{
  "arch": "dit",
  "model": "class-conditioned image flow-matching model",
  "dataset": "gratings and oriented noise at many angles and scales",
  "train_examples": 395000,
  "image_size": 32,
  "horizontal_flip": false,
  "conditioning": "class",
  "objective": "flow_matching",
  "cond_dim": 192,
  "targets": ["angle"],
  "num_classes": 12,
  "cond_dropout": 0.1,
  "logit_normal_time": true,
  "norm": "layernorm",
  "hidden_act": "squared_relu",
  "head_dim": 64,
  "fused_qkv": true,
  "qk_norm": false,
  "inner_norm": false,
  "moe": "expert_choice",
  "num_experts": 32,
  "moe_every": 1,
  "expert_mlp_ratio": 1,
  "experts_per_token": 2,
  "shared_expert": true,
  "patch_size": [4, 4],
  "layers": 8,
  "width": 160,
  "positions": "conv",
  "optimizer": "adamw",
  "learning_rate": 0.0018,
  "beta1": 0.9,
  "beta2": 0.98,
  "eps": 1e-08,
  "ema_decay": 0.99,
  "max_steps": 23100,
  "batch_size": 256,
  "epochs": 15.0,
  "lr_schedule": "linear",
  "final_lr_fraction": 0,
  "warmup_steps": 690,
  "weight_decay": 0.0
}
Rows from block 5 of a small class-conditioned image flow-matching model, named by matrix and row number. Rows with one number within an expert belong to one neuron, the router's apart. Each number is 128 + 32 x the weight over its row's rms, rounded and kept within 0 to 255. All counts start at 0. Numbers have three digits each. After the name is the row's rms in percent of the matrix's.
After each expert's rows are labels from the 100 images, of 14848 (inputs lightly noised), where the router gives the expert most weight on average: "patch colour" is the nearest of a few named colours to the mean colour under the peak. Only what is clearly more common there than usual is listed. The data: gratings and oriented noise at many angles and scales.
# router: router (model.blocks.5.mlp.router.weight, 32x160), inputs 0-53
# up: expert up (model.blocks.5.mlp.up, 32x160x160), inputs 0-53
# down: expert down (model.blocks.5.mlp.down, 32x160x160, transposed), outputs 0-53

# expert 20
router.20 116:142155098137151173135170162102147165134135123178128135081070132115093216131173114136144095187129085114107130128125150108140099184166135112102152105192101112120108
up.0 095:052126106088093116132173143109112144117113102153109099091099154075102156152139126129191196137144127115084114157102133151070140105150090099149134168144127144130085
down.0 101:154065159191099109143184136144154101093062119157145130121105136128188119116130156137109000112146136110172081099104106135132129141128111116164105161132124119105109
up.1 094:122132121134163111089046111137136157115140122049217133078166170079186141099122150147087131051069135186141112099081068110147135114171124160225092107114179110130081
down.1 098:163132145125073124165127113114123111172119086079158128166152124186110167093105145089109154150179108128113090114058084153099117125129124154149118172135072164132144
up.2 101:167144121162146140146191092149151116143097082106075080140172122119129161095130104128104155140105102136130129129172060180123127098059130098102160121102115155118186
down.2 099:121126135098144133130173089107182091089131048144128114147166113146098096139117114124130148121109136192138086134051104106156128131183141078099082138117118152096101
up.3 107:120110148094171103133067137113100150088127084095165128203174148128129131093105116123114139115193064091155129135121131153140131161117104175164078134129161042131142
down.3 104:124129140129078144011101159150186128157076056116166131162127134150174134172115182139137092099096140116126124109117117109119100125154118183116081125120107117147142
up.4 092:165117124152183186094119139153135108121127153089128097140125133120097132148101077134112131127201080119151116124084119132122125099113132062149132103152131187124179
down.4 100:177122076094114142176155147127143120134109095136167091142139060127148112149103117126103057102177140162138105152159125120089120187127067128176140104153183099131136
up.5 105:183142120134094084124055108154131167128083079157161128097123133144163163134130172091145154088089121208141099131139117074185141099157150143142134119173155166141080
down.5 103:142108137134146094143081170204046120161056104174149111154170114181110118110136093104124148094099155131082066147095120098123122104139137149105152168121095111111119
up.6 086:059155141080159107111168134135086120093146131175080092131115145131145164125099130107136123128029099143129141133193106163076128133149121077101136119143061102116128
down.6 086:104112118154179088182053063151133137216134088162084132161151111225071150118130106145107169130087078133100170134121110140164140128125123155116115191148151184145085
up.7 110:111101132102131085114101108133133120127221082084102154094212135085109136124112116098129143133070131108148146109139143132137100112127117141148112109104143056109160
down.7 107:139138149130002138118159080061096122116061159088088116036135141169086121118125170137128099144116129145103091116120144120151119154118125154088166086138096146139107
up.8 103:143141138149087085152163128112164092141168165117159144119124150174208066148116182092131169077092175189110079132147136120123174108126163163127122157122101116128100
down.8 105:140095156150068167112150134106118113156079173123173142148145193195087135102115151131130094129083139115113102111089059089131141098115112158147114082144124141158148
up.9 097:134096152112122129126133116074122081133184160099132123138150153129112090107146138089104118146140166101146093121138112124118131086113147168101111093130189096109077
down.9 097:102100132141109133142168105120091148116122095123104095198134150111167148151129164160120104164099162094150108105163163167139117160111126134116112125114179102143126
up.10 098:178124153129142120138085167098090134164091147071113117172152143127096101125116134158160087071167138092105139140085113110137134131114109106142077146080117103132169
down.10 099:191119132118124143135097124084209121131156131107179183115149131107039148083114156123138138113137121167174099135063093181126141130117099138137139156098087156083162
patch colour: brown

# expert 27
router.27 084:134112133092183096098162175134161154135085116109111147133109090144151152099144103121105092169155142132108145105158190146165129149094127148090154088113100174121121
up.0 087:124150101108142117158129140142038099175151179165050110158124147110155199163160135090167090107082102122106113146041158098146161125083122047111141107097169092118075
down.0 089:168126152093150100131109212173170130066153126115104114144151127133172112102130070094123160170158185113111064132136095117105138111163127101130137181088161126138119
up.1 096:149148077099205129145163104179099096129108187144149130191115110153124157143122175084135104123125106110093105091135146121118142134135088123156165083062130133110089
down.1 094:138131138105107147128108110190123119156172147139115155076125152099141111138100072175114128112123127159121059099051094144134170177174131109103127133126137111168206
up.2 091:170123120091068126159092089078113105139165099131146137123172151162140100132123147113112140082116111100110145113129150109118125125097133073185103146148130148155058
down.2 097:092171127120136126112160062106106120155143130124104135194142126119108125092142103143098131116094103110094132135128168096140078190179136049150140120187091127102123
up.3 111:101178118093141142189143085076109102146096147169082136118095162161142144180087139103150139122068114081141149155140058131057140118113112063101127137063121087109093
down.3 114:137139112135206135149082121116075143087145108177142170145162103119112120131093194110110136200172174149141096158093045068137111110144150154140127073124196118102135
up.4 080:137101122102169142103157137177186180113090123117136129068129114108130100160135088159106084089126117138150111124130123184070137113112076111153131109122128132144056
down.4 086:089113130157131110100093144102145084085159046083207135146158108109125108130076106130127108118134117137151134183116102107114122101188147116157168103062117134092165
up.5 133:141131123125132152134138071086134104136122116167128111111083137129146138155151104112119093122089117119085166132150081106095126131136142057119104111140143064118098
down.5 121:148104122135159119192103116138113135087121081177142139134171109132106106126133142111132122178126173148140136139103020081135134129143153154117135094104243103123148
up.6 090:135098115151124134115075115116155140073111180133137151110144129064225153108117096150112089149128152155121153131144141172039111177163111161123130162145090120153197
down.6 091:105146120140113128110144115143053117112092130052100110105160139193139111115137068101154111077129091114146100144113115095120108127177154149080128081133069168125104
up.7 082:097077112158157142113145186111158068109149160186136100064125114152113116136119143154086086115153155115120115129140128182130150101110077100152138191058105144138160
down.7 089:124115131121096092091135079109149143164202112109087114112132140113141185133121131145155098138081097100159117117173112122142170143139123077138085116155064080162130
up.8 090:122088131141127122109224083140146187130126138115082105090114123119090130126147114140106133105136136184148116134120146181158118109121183131143128054202130143118191
down.8 092:103098143124124087146099156157099131094130221110113140150100173151101133166129147115152170149118085079065087106141075065136140111168159096069139104095116122176104
up.9 103:108171170119078139137175129080027121195142155076158106169132140108109110139138105096169106123099126170089121116088140127095090164146108115141106198163145051094104
down.9 104:159158101057164176131122159167104149149111117162148113122164064154153128144127102148124067117169133084121155097122164059132139140129139036147140138112107110126124
up.10 100:162119140138190097120180126146125114133099156123147097057184126063125136107095123089101080104095159211103131132087105073128143059092132177149153055105158082103156
down.10 103:130095117162122081172112131149095121141138119135178184140163127186075080087107145143097135145091091118142107142133112118178139152119122098187085153115141137149149
patch colour: red; brown

# expert 25
router.25 096:113146120126121102115127139133093136203116094125154118137138124109174104137096123136132138101153070116152100117061078120112145099143104142127142132086199128116171
up.0 092:161120084103168171148175117091125087077123172127147116168125100085132135122123119125125160174122126086169130113111199170156117143124120118108125168147118134170150
down.0 098:134142116110140123078108161130098073109117107115114124144159141140097101151108065086119125151111167091105123116082067077141142106124119144081140129064158089162158
up.1 121:078115132070107103151070130186090059133178174150097128177184137093126146144113104145130127104084164084148084115120162114176135132042137097096113127134093138144114
down.1 113:076130169129156140083108105129166137143197134164207143151088169102109142136125172120112190072119086102161161156119127133084167139151105141192133127123129166103091
up.2 097:076120123149151073154062183056125122170126088053115152117173140114097144110156108106127145095089162172147132118093117178214086137142155127121113121141150142096124
down.2 104:123073154131136188099092216130119092145112094144141138181104111112139129139071152117119074124142169055122102121187101158101174149124093159102114113172113144149122
up.3 083:128130146150151123147115091115130154126145096121094118097152149129090151118146096112129202153163076113092139125074128106166119116155169117121084129145112089109148
down.3 081:123120132100160125114145090083120123146116255133147129173062127087092075138141116120137144082114180177168030201135144085142147093113123175095115096158123142069112
up.4 102:085138113138140178167150123156189112107163108111056111134150150141138114153144140148126177119146066159141109157111103117132153135079208025148146157176110118140155
down.4 104:076145155142126109046100177136081086183112184108118118115135183088157140174159147156169141102144111166139119100143158157162134113188133111103081168104088090131077
up.5 084:133092086113144147120151143142087074153140168145141139151078105183199173101124144055113106158182151134068083064081207143160115106131106173137148140087113166115129
down.5 085:116115123198116138118129144137172121120127112105154090119138132120203179144144156061098125113141151068143085153182067100122147133121136158093144122113122125136145
up.6 110:093118124144160125099123173141112126080130125109079081149109117189142159144111109114122139073080073123167093161137143177105133134115091077147163170155085165137132
down.6 104:046127136156138190147112067160140130143161128082106141117147141148124197079145173082103120081096136121150133139117092073147130136141089145140140101078170108102111
up.7 106:091146155166200096121189187122158146162124128092077129131103192074137144101151141130112139190203110138092129141147131165090113119145143187146140179132127065089130
down.7 106:111097121111109116079142187063116129139098172094158147156160144109119108173152142104162116109077114139170147169108182142172176085072108127086109076077140051083109
up.8 091:080142149139154115175188103124142101154139054138173145099118115168160074180095156137086126117078122166093109138125160201125170086112143151151119160132110175088064
down.8 095:188113133142153070192116140128155140166150074158074167143111129160041126082180045121138122138165103123111165133183133114154084106155146093116150152168116175077083
up.9 092:137114139100151171127140128172136125091228077089089106103144112122086061155142147113116140114203105109168136120129157150154074148118145060141100138104107091160133
down.9 096:176111120125105115065158068148150158156069094091112149126116123106114039164140070132148148082160144147134081140156151145081096109089133102119049135155103105138093
up.10 088:082134161149148157188120090137085054158082139157093158176157110139160121101131146078137122087078171116099112068048109112132093096128119088151124140144135160125131
down.10 093:184137134119146099171099146168161106094115133193173106118109139066143086124134131082124145076187099144138068173145078141155181165165129153164154144114100235081135
patch colour: pink

# expert 7
router.7 105:135155126110156164097135123139096153124151146102058148126108126127147166123160103145135108211123077127072130127155127136154076147116167067065122163124121103113148
up.0 096:086154122124104142092136131120103146105103098061129105119151112114199132135159138161103079127096110111159139116144137105084117159080125108085143156118139161135124
down.0 101:153153122104204139123101166154140164165115121140107132141135144238157124130123127112094196145169096185062110138116138155174123126094120113120133109109106243107110
up.1 089:122156146117156103181073116112107144167146113182125096178115155136095103177143206096147147124117116104057143125069160137133113134140119089137139109133122169119120
down.1 094:174135122118110137075188143063149153113121148107139131123120133120116138142158134114126041096141126187136056144073096108069138103088123132127153089136122193138176
up.2 081:165136145148197168150177084138132126141184118171153092156101128135170147140076144126097108148125140155127129119072170186091105119064131174128140121142134174134133
down.2 079:153116127133125161101095092116126155097083210100149119042135119143101076126118116090110080182129068155085060131163097091117139131144119115159142133124092132121185
up.3 117:124105100122077090104108059163109126099136093112150127136161115144141086123137172183109217135146147115126136120103150072132137138101132116143128113092111137107134
down.3 120:136103130175115111152114090150167126129091038088136123100171125124071130128122149119117085140063133170154067132191134117157125156176131115127107081098134109142141
up.4 085:083115102111129070121116099119102151085179081122094107084108109140110077142145131132096148126174156168079154152103159160136134124166146107189108130128206128134112
down.4 089:143126141157180100145109101162135111136135097150114150155139115165136158138105102139120091144119116148091038111136159128162120151171128089122138088111109168110051
up.5 079:133171136162109094132115147068157115184190119166135160123146201172071124106123149099143077158131124129083135137126124151136108100071193178106157196145099076127204
down.5 084:129159132129166068110162118118098151136155155223145143102124077117113081133120085159120141110184081111104116150204133161097112148159143145147107095150102116137208
up.6 101:123134146132153143149179146140136113149134131132104111200104127141144102126098134104130118098143124141109113161174099147159118102138150091163109220097085147148097
down.6 100:136147133151077202114127119173117082154113191164148111188149087124126137168135103177150114088063149134125173146209128117158131099132168137126110113127176152151104
up.7 093:183122141088089123145159210086223102090112106171152116151159131172083122125155144100119117173145144150092126167126123132191120138130161148168127026140108108111179
down.7 092:124124133141155082107171104172157120098201055187118128146131120177165135127129127103128171135132105116122159146151111110158143134176132082129133119106134127150117
up.8 104:180090106160174100133095105143156123131110139117178088134149138069091118115154148122136060090156129077174124114085111063124147127112151122126149101176143100121200
down.8 103:115126150129170102120105153097079114128109148177118154076123147142135145110121132142131153127179122197144072128062107123149147122163106162124132101150131092110146
up.9 094:172125161156099126155130057146126210139149135187255140094085139108115111153131150126140150118152176131114133141103146110089143125235171149142107097180131096101115
down.9 101:115131136124060154092165156069139138137138161128125137136098149107118091147131170155123048102173123170094074132140140128111134117151109099106129050152133230120109
up.10 094:199176086148157123130132084079127172130164105184187105102117128112115066119163160156132144155119169103193135126143133155176107156117167136148142063118145149100128
down.10 093:067131138091160126122110159052119131155167164097148162093145151115085117112126100120111144121126108157154080170051133138124132134096097202183114182118115134125136
patch colour: brown

# expert 29
router.29 114:134129105124114129151152136094155109147146106108117154092111134134117132176128115134118158101104142122114049132155161185103129126125117097182121153128087147129087
up.0 095:113153105175212173136156167100151147200103175132122150137123135129100145127108135102119070114114147170131131117068134169100122098133125160109133137109131175116134
down.0 093:121091123125106098089127168121120112077094102115179126091114094127127080143151159166123104167117054122191118151147125170179123153184145094162148123120074167123120
up.1 109:123141137162176193120162092138167112149135171127107143108083105103158164170115103112141046108091111097099116087118183159083160124117112128126170160120126172140129
down.1 108:175150099094158062132189189120158112094159086124155133099130102114129154139104056148150122146141117099144165110173139190106158088141140132140129197177063127138116
up.2 096:066113144185128139052156094130110143105115027155142149131141138158074164109120124140111143130149110075141148136156155127110128119085121161193097103126096113122149
down.2 099:090121127125168113172155094087156147091161186147123155144125135119141192140126194142109124134094117131144171154179123145107083146125108145120193086109159084107142
up.3 117:154077102138169106152129078127086139087134047122088116143145091060100064106140101149099093120159129086162103125163121159156096106134167108159134179121099140155147
down.3 108:091143134110075108188118161119194106099146150145121124087148130142175190128113103142128159168194089167114187145089149132155146108181145093112114167110085156125120
up.4 095:142111139144142094145100103192081168125111079114108151147147151115115104127148149172072154146136142135162055166105117089156094086101206112174164096153117160114173
down.4 100:177157150140156086124145081166118166144190182109141175137114119134115185104147150110161135055130117127107118137112114108159125091127100076128125197153081195102145
up.5 112:196107094117137205134121091153119142106085155134168124121124116159076116103113123154095139111141118159171082093088122106126111091156140113177158144156154178127166
down.5 109:157153139166145159130187102158084160100122148137145130109110151104103164105140153087106085056179088085127040127113093066137129130099108122059135137135133151144109
up.6 124:170113094090153161061134145177089089107100113091169111163165128103097132055111180149143067065148137101157151134169107114140184153081123134148129081104108090071150
down.6 128:112151095144134151088114126070046113153123104080091125131155076121203105191086158147133158072079145114094122097151214136096053162090106140107114122104150080111168
up.7 096:141106147101141108100081102136151086142013136076183102140184113127093179096131111122092131083135122178138118119152141109173139120092135107155158116113116084134103
down.7 100:083120148109120156136116117077147178154141175063086120163163139120138109144141111145153107082057147086119128132183217097133128127113098092112104122124146120144099
up.8 097:148176076106167160160165130126081146133102130072183166104129124077128190133113122091113128132124120113169118125107069077163153142132116137095117114087132119067127
down.8 090:064117130127056137098106146139146116155144091089084108082120160111153127142151148134140160146103087131159161124174171096143122106149128156119136100152123068129098
up.9 097:144132134137171176100147114170146119113147100117204111111152099157101081150130101177130143076095145146195098140098102051135159127150139095097147155118194170131111
down.9 104:095140147161141183138156112129155121103149106158117094104099091145144162076094137146090115137176098077099143098187097085119093199144138165153183172195124163160107
up.10 115:189150119124102140130064112176137078114131130163153092111176109130125089133133145143136134171127122109103106144105104052115120083124173084101138115090200180113110
down.10 117:100141194179114109106109126071109135071109127117123160146133123109112127183120145079162120067142104080150116131162160103143186113161112134123116131187101186098103
patch colour: black; brown

# expert 19
router.19 104:100145163150174139163157113087132181090163114157062141135060144151113174149156096096127078167091144127126123154144094151136095182148154121054099100164133084123140
up.0 083:122148121154141131130099072167137145121224134161107133162109071082177161146124170119095105114177182095110120137160107139134131118024129112134105120106136140149108
down.0 088:152118120129164078194093229142131170133153120069118124164147132178148248123122156080093186162119117154078056149122128167094131099166112125117157109133080081138109
up.1 107:153154152127033147183110086118156095169098074062149115099166135157138112171084174083146139108150138162147135068108159143130131147103110121117124194176119109075139
down.1 104:160139144146148115121088127116127106097109118138136112207161099130156129147123159086143188138121114172153113116069117109120129098187125171108099129111164149148186
up.2 100:121093143089158132124152099132084151119113057131125125209133095140163131146134177141132142157135145091128093130085123099152137143096123114194053146143122176113129
down.2 101:159172120083110095194094079115148134097101136111112107090104101105121211089129153115084176157155114118114135154127153120139113167163135088113216134066130128142098
up.3 101:105143147132182127124146122146133140161154176079131148170137132066115119119140101116148167132161119197109140158151121154150131129126145202114111126096121063131129
down.3 094:109128139121172100158099162140136127122177177188153153103086166179107136112111087130114109118167099110121062119104129175131132114095120164090143115162074154146155
up.4 109:121161122097046121123075108120148095171046089109132161103186152104123080132143147121129141114161124146120079106131152108209125099115137176148127138138113095136133
down.4 106:135067129112150152060117137072170170119142136097170141165107158076160137153124209129117185209109113127140126110131124145095121110116131160195120149148127044123195
up.5 095:131141129141144205144148134084190078171166144157131117120164153141127082121117115089120104174128102166153121120137126186091094117104116138110157192060100125130129
down.5 093:069104138124178127141089140132096106111161155128042137101171170091151060145134142152091133147147122168133117130104079133130129145137124076142172144108105118128143
up.6 086:139099135111127169181132092116098115077159096142122144135125131159170051157140094141136134128088149086164111155112093117116131134162140076142088119108116187122122
down.6 089:147122118136057102111127138207198129117033078182129149142125143124122129126123129147127045112105146161124141123106153171143139140107120132083126074144090148130130
up.7 120:105121206145136137147118163105157128140164128115106091143141157093120091151112156103099136112131105151190027122107078093142120097193174086132137131082193124093112
down.7 122:141184200146197149158123110155084101160103155144086096108131134128088133103146168126148107174131099099113150186156105106097141111090090167144089128168142101114109
up.8 083:164161128140150099115146101106071100127167131150088121116202139087132081104166121114127110143185128085121140127175091138125144066204156124095121072068131075141113
down.8 091:027115132107072138134142156174166140126146014130097135131142153066175130130125085130110150130137158126125092121099127175129129144137127111122140140139137077121127
up.9 105:114149119103052083120141156133104126105183076152112169161119133172144124173147136110126175128119173106117120102225132182174114158113157072096090093126143138139128
down.9 106:163121124142125087228127113107158161122172150127115126118150127155176255109119194126111106141136101141073126133116149101117139136125127121128181185135129123145095
up.10 100:116132111109158110122046107156048127165075161137123129102122133109136153128131176145131180151106102131097116162051106098155114148183115108103131098118148058116132
down.10 103:082117127139201154133153175170210124148130141111064147006149133090102120124117114115140162137116118106146151119111123124095114123172128114121123103123114105140124
patch colour: brown

# expert 5
router.5 111:081099148104138081118149111114114107115134160125111134113144111110131106184106124136122143101092191092131073151085130198091132097118117100167115164105110165137171
up.0 081:131183086064145165131112105101099150153120102093101156138135139121178188042090131114112116094095142136149105115092106104167134154132151089135168164187190185142124
down.0 088:155137083072126103174127114100158147187127135155144149133083114132119183148129103162123110086144071111096090165171189131073122129175097106140130197165120190137132
up.1 089:163130111107122095088081106092132097147119103148142182130207167130109088068160230096167182118132133100146117117104156099128084175099117138164131145137057120174082
down.1 093:115108124142127138115168102141112136161110081103107106123170106135122138131118255137107104162109111133094083102156065065078106161169123171143118073128171106163132
up.2 109:106255137131085135128090121128160089159119142144159159121157114130124145098080115088104151160138128161209142127145131140159179148139137127116137103115145017112126
down.2 104:190058097137144128154120093144098158188147127132144120103153149107146108106181141125099091122086096134141117149162075141116096150096128145133128146098154092108130
up.3 105:114097113135152074153117092170155137111131143080083116140120149141123143092121083120109101141255095186104109152162091154119129096177173209176128155139054076125173
down.3 110:107115159132128094129110157131145116119099086169124071104162097127144153064107133104122139136146145084133122124138127095127117225084143141141197136165108156131108
up.4 094:107145132139147107100149144066076157171134096106112140180141138127124120168136156186153168172129133129078104105148130176070083124146136099113147150128110186091100
down.4 100:138101112103137128183115158089178156201090162154129195091153137139109147138117136159156096171122150119094119154090154057156156127132112111155161097121162102142124
up.5 091:108103097122114172060145112139052061079145124132118075123126142107072084085121209136139099115152107090128143148119160168100179131116078139139103114124138108074168
down.5 099:150150109170126095059122145159137123119111085114095124125079081125182121153124201162117165118078140124104095123077174119156096155083116136123153099112110086093239
up.6 112:120070140083107108149130090146110134218147074080140127198228161116185158103132117154139124121103143157098120059079095100188103102081138186120092089148159142141125
down.6 109:082167123076143141150064174079120134168172178143125108156142186122093117113157130150077122088148058132091134183153123175153125113141146185108170116056116135110148
up.7 088:103168156122090137170118160081111126161161103157125133079118142132120126136143102101133105169106081134107115160186072151125119139127137078107101071120176162061186
down.7 099:137144072112137104166129121102126112160095149133118123121104154150166156146157088144124163088059131123130121138109215142085128117093130090152169169117060114126120
up.8 118:172132086099151169232102090134115127137153095145131165161090084120146020108103075095089103095134111137137141135121100112116194081131114120152125134068112131069110
down.8 126:114130119109152061169094116117141126131136074109081144113127132165111178111135085131127207142189056144152144133199126138168112134126146120123118159130077181092080
up.9 130:121070097103130114138128106171113119115091134138158115105170177171103095157134099118182100123153138221127120153156138159196148144107170068138105121132088130190190
down.9 118:081142156189119104113116112163085125125013147120108176136161152067133115190124126069157161074140187065152097157123121077112172128131105076078116093172141128088087
up.10 113:098071142127118114155121103134120095094155147140127082099167145183104134150098122088147118132139135154177091150164109178167151142150167077188131143150139098154186
down.10 103:120103147161093101122137147145087152099116143131138176164146132046101089147148107062209138032114157119168077150100153089122154120124095059068133133184129142090097
patch colour: brown

# expert 14
router.14 083:147110135135117122139116095129121160086149072090164117134128145160164125144130117123103084107174207082134000117102129140075120147098120152165115130128147151129114
up.0 083:150143160092092153153146139090117148128151175079145049143099138142187142153211155126078148112123145122112137067130075121146102125146132131118158108198172128190102
down.0 085:154118129118067107109132185110150145136161069143143165149144101097167158135200135133104133118136092146198067092084087175148107130135156121137092127138150129079110
up.1 086:111056133096109170129110079127128190126086089152145018147114205153103136152000082161065108109138141079108138185154113146095152096144154133132099118151108129183123
down.1 088:138119141147113140181123129162127157087055176142055188064172076122072165104053111115125158153071157136111132137137137126157122150151161125133159141118082134095150
up.2 109:140083112134124121129085079146130191127170145136125093110118085140122088116155087155104106171113127101154072164082084125084112112080101141176105154135137132141147
down.2 112:079129119119130113147121125168101151114148096094118119134085129139107070117134081142143073147132125116117139120206142145176093170136129117091121122119149123125155
up.3 155:107125207214125080070116159097092153173110107115137086137185025098096119230150116099085094194134125065157131135164085148114042124142134134163129133098103118100134
down.3 116:118140208219115154047143100117148124165126103161115097113069026136144149058106145096183139177118069137132123111142169132123199119136109117100131157141149118117159
up.4 111:097109154077147115116100103145080075111128115105126204142112093143114118161164105112133104159121128132197116187099098140156161189156154147109255129165159138085105
down.4 114:090113130171187142111150118101123091147117172105095117080163111141068118115117118138123156160149122154129145173188172171160135132145119135148160057102102147116093
up.5 088:133134101141032069135139092181170167113161070093123125108103166181108087135058148120122160130150160124132152122097165126124126090124139118157166129123179154103145
down.5 099:162161131147056138132121116233089177109193166121118117183115112072133162123078147154140156157099148126123105104117140042132154122173143111113145125099159186144139
up.6 100:140086181162138097047098188153138158135131112122145051149126134066121086110125210131116106156137115132157113125143093171108035057142077119187143123151114150196111
down.6 100:067174148168119161081179135110147099116101127149123066137108131110106147097160161113162125205119080080164151105116143110150193105132129108089187156119127151142101
up.7 086:149152107139121077165152087127114152065055176131112072175149105124178098091100078122114137154119139142084117179092116143174151093129108153114122092200143133158154
down.7 088:116189133137111140124104147168165164160014056188079154088120134144198079099089128123134155154131134143095114187146132138179142122093091165126164169184153130092168
up.8 139:104178189129122125050107141105105035117128121149119117098109220118104137188100129161120091183120162109108157123171095133078122073097057128102087102130132139152104
down.8 109:106093191162088089051141115115153200117122075144143138164153240157175114092154147172136124151143154120111141124096143097179131090135197144127149142108078119143099
up.9 088:091175082101160165127092115091114101163125111079125071118105120162134192148074197174165150149121145067132170174137197147169053093076197163147082110100068124150094
down.9 088:120120151144175087112133185125100108136178107100194198092165137074073152113090118100133148148149118151135085202136148136120144167176158161149116138135176108104068
up.10 120:155118165122106159096084108133095120100162170105125106119103154069124097132135051133161072120115124202165122122151108117149170180191147139116096089220161090083178
down.10 128:100116136108139121105137166099105146128156115166120133083086148093104157131117111123105167179082144092099171145128098119097140158181125186109148127091191134109145
patch colour: black

# expert 4
router.4 105:166142150133148143108148109140170121121102143055170149119162159097168106151131121134127151105124141147119071135138147103120133120155163147140110151085135145124034
up.0 084:199177105104149114126113099095064141111119112121164150109129166135132117164155155130156088162121177174141067129117199121185129109163160198087126104108107112096115
down.0 091:160151171191112127134050155098155110087118078166147155182064105153111132157103108097106166113153143105164145138103095148115155150123118140098154183168155141078163
up.1 104:126154135091140129115120145108149151141113117128145159153128145104132124125148147166147144176091150116142083089115206159141106162128126187135128152124000139099124
down.1 099:120142134125130166148144098094152140100134121165136156076132136133096138129128177145086133127088146163131107148085069099112138150184139174140149106090252124127151
up.2 092:157106162147030110077078119134146130149109127190159087133135107135130110110118155141142140109135134150134118143124144180129123155151126116155159112118162164106149
down.2 094:138134116137182123123154096170104112150099082162086119197142136141131154129133078152122122128161134178142149131106095076117087144134127129115138101168135111129068
up.3 086:130196164166139167125107105075198141204141103117156161102207160099153111133116141101132115168105095141155106054104117115163107121101127177151117167078134075140134
down.3 098:082163135121153124127101116122064064098138107122116106125180173163147119131135140168104099127141120129175104102131105116139149100180199130094105146137140159091126
up.4 128:149156115093071152131074153191045075100107099150103118079099123166141115127113124102126151132128117110100144126117106118130106100118110117087137058088163169107158
down.4 115:081130207099129126133090151160089092093112129127159133147115121121141140078127167106123099135189117160080080204092099102098059055105188118095062179118113169168195
up.5 098:122102133153095096130137138116105160138175055123156149142213150115115137134164126187101130159118121183177101177116143150116139148157151183164149170135134109081146
down.5 101:119155100162167174146100129062151090120163106131143131122176148108094092114113112164108118075089133164109131129098133118185133117149113164125137058120149174113117
up.6 106:112136154100150124095095151107099171164145091126157141122123075113138099122137163139117086158106110123102091119134170135146136141102110196199120133100041114073119
down.6 104:115098119152132153152123108083145109152152160154168143111115134109136138169117168117118126139060172135067131121098098126102125152150083205152083102115187129145187
up.7 115:155124157170245124201059176171119071120177077066127099134165138160091075161156125164135074124173126119104115120151077144157135103119142190098128138093081147136119
down.7 108:202100127090183089119144128106133124135160115103191173067128166110102102170145116086141227107101100141175145174190138170139141132132096095088141152145091164093117
up.8 127:154162138138124158132130160126080112137132149122130131119133080082118158095137111112103167149152033093090108093124111101113095132145107170086148128105181145074105
down.8 122:147140110115144161152111086148231094149096078129136111083089136139173138114120127187089110164156100117145122092180126152106117113094115163155120151105135133159145
up.9 091:173083140130156138135074121138161136179134097151156141171126063149201112118126114148121087135111149105141100120202163133137148172099103119200104147043045145092115
down.9 088:122106092104124179176132139109118140126166160156161113181152139090159108074094187103098136099134144105159117138088060156123112169138127122094153071085197137139115
up.10 113:121141119105108127123153164061143162116119098111118148134177152121133141117155173155132124192090141168138181106134183142154117130127098212100123098143081120146103
down.10 112:116156093115124184134112109153151134128096108070160114134168087112190119134160089089136115121127137128121114137087166149144100109087132087140102155135055159111166
patch colour: brown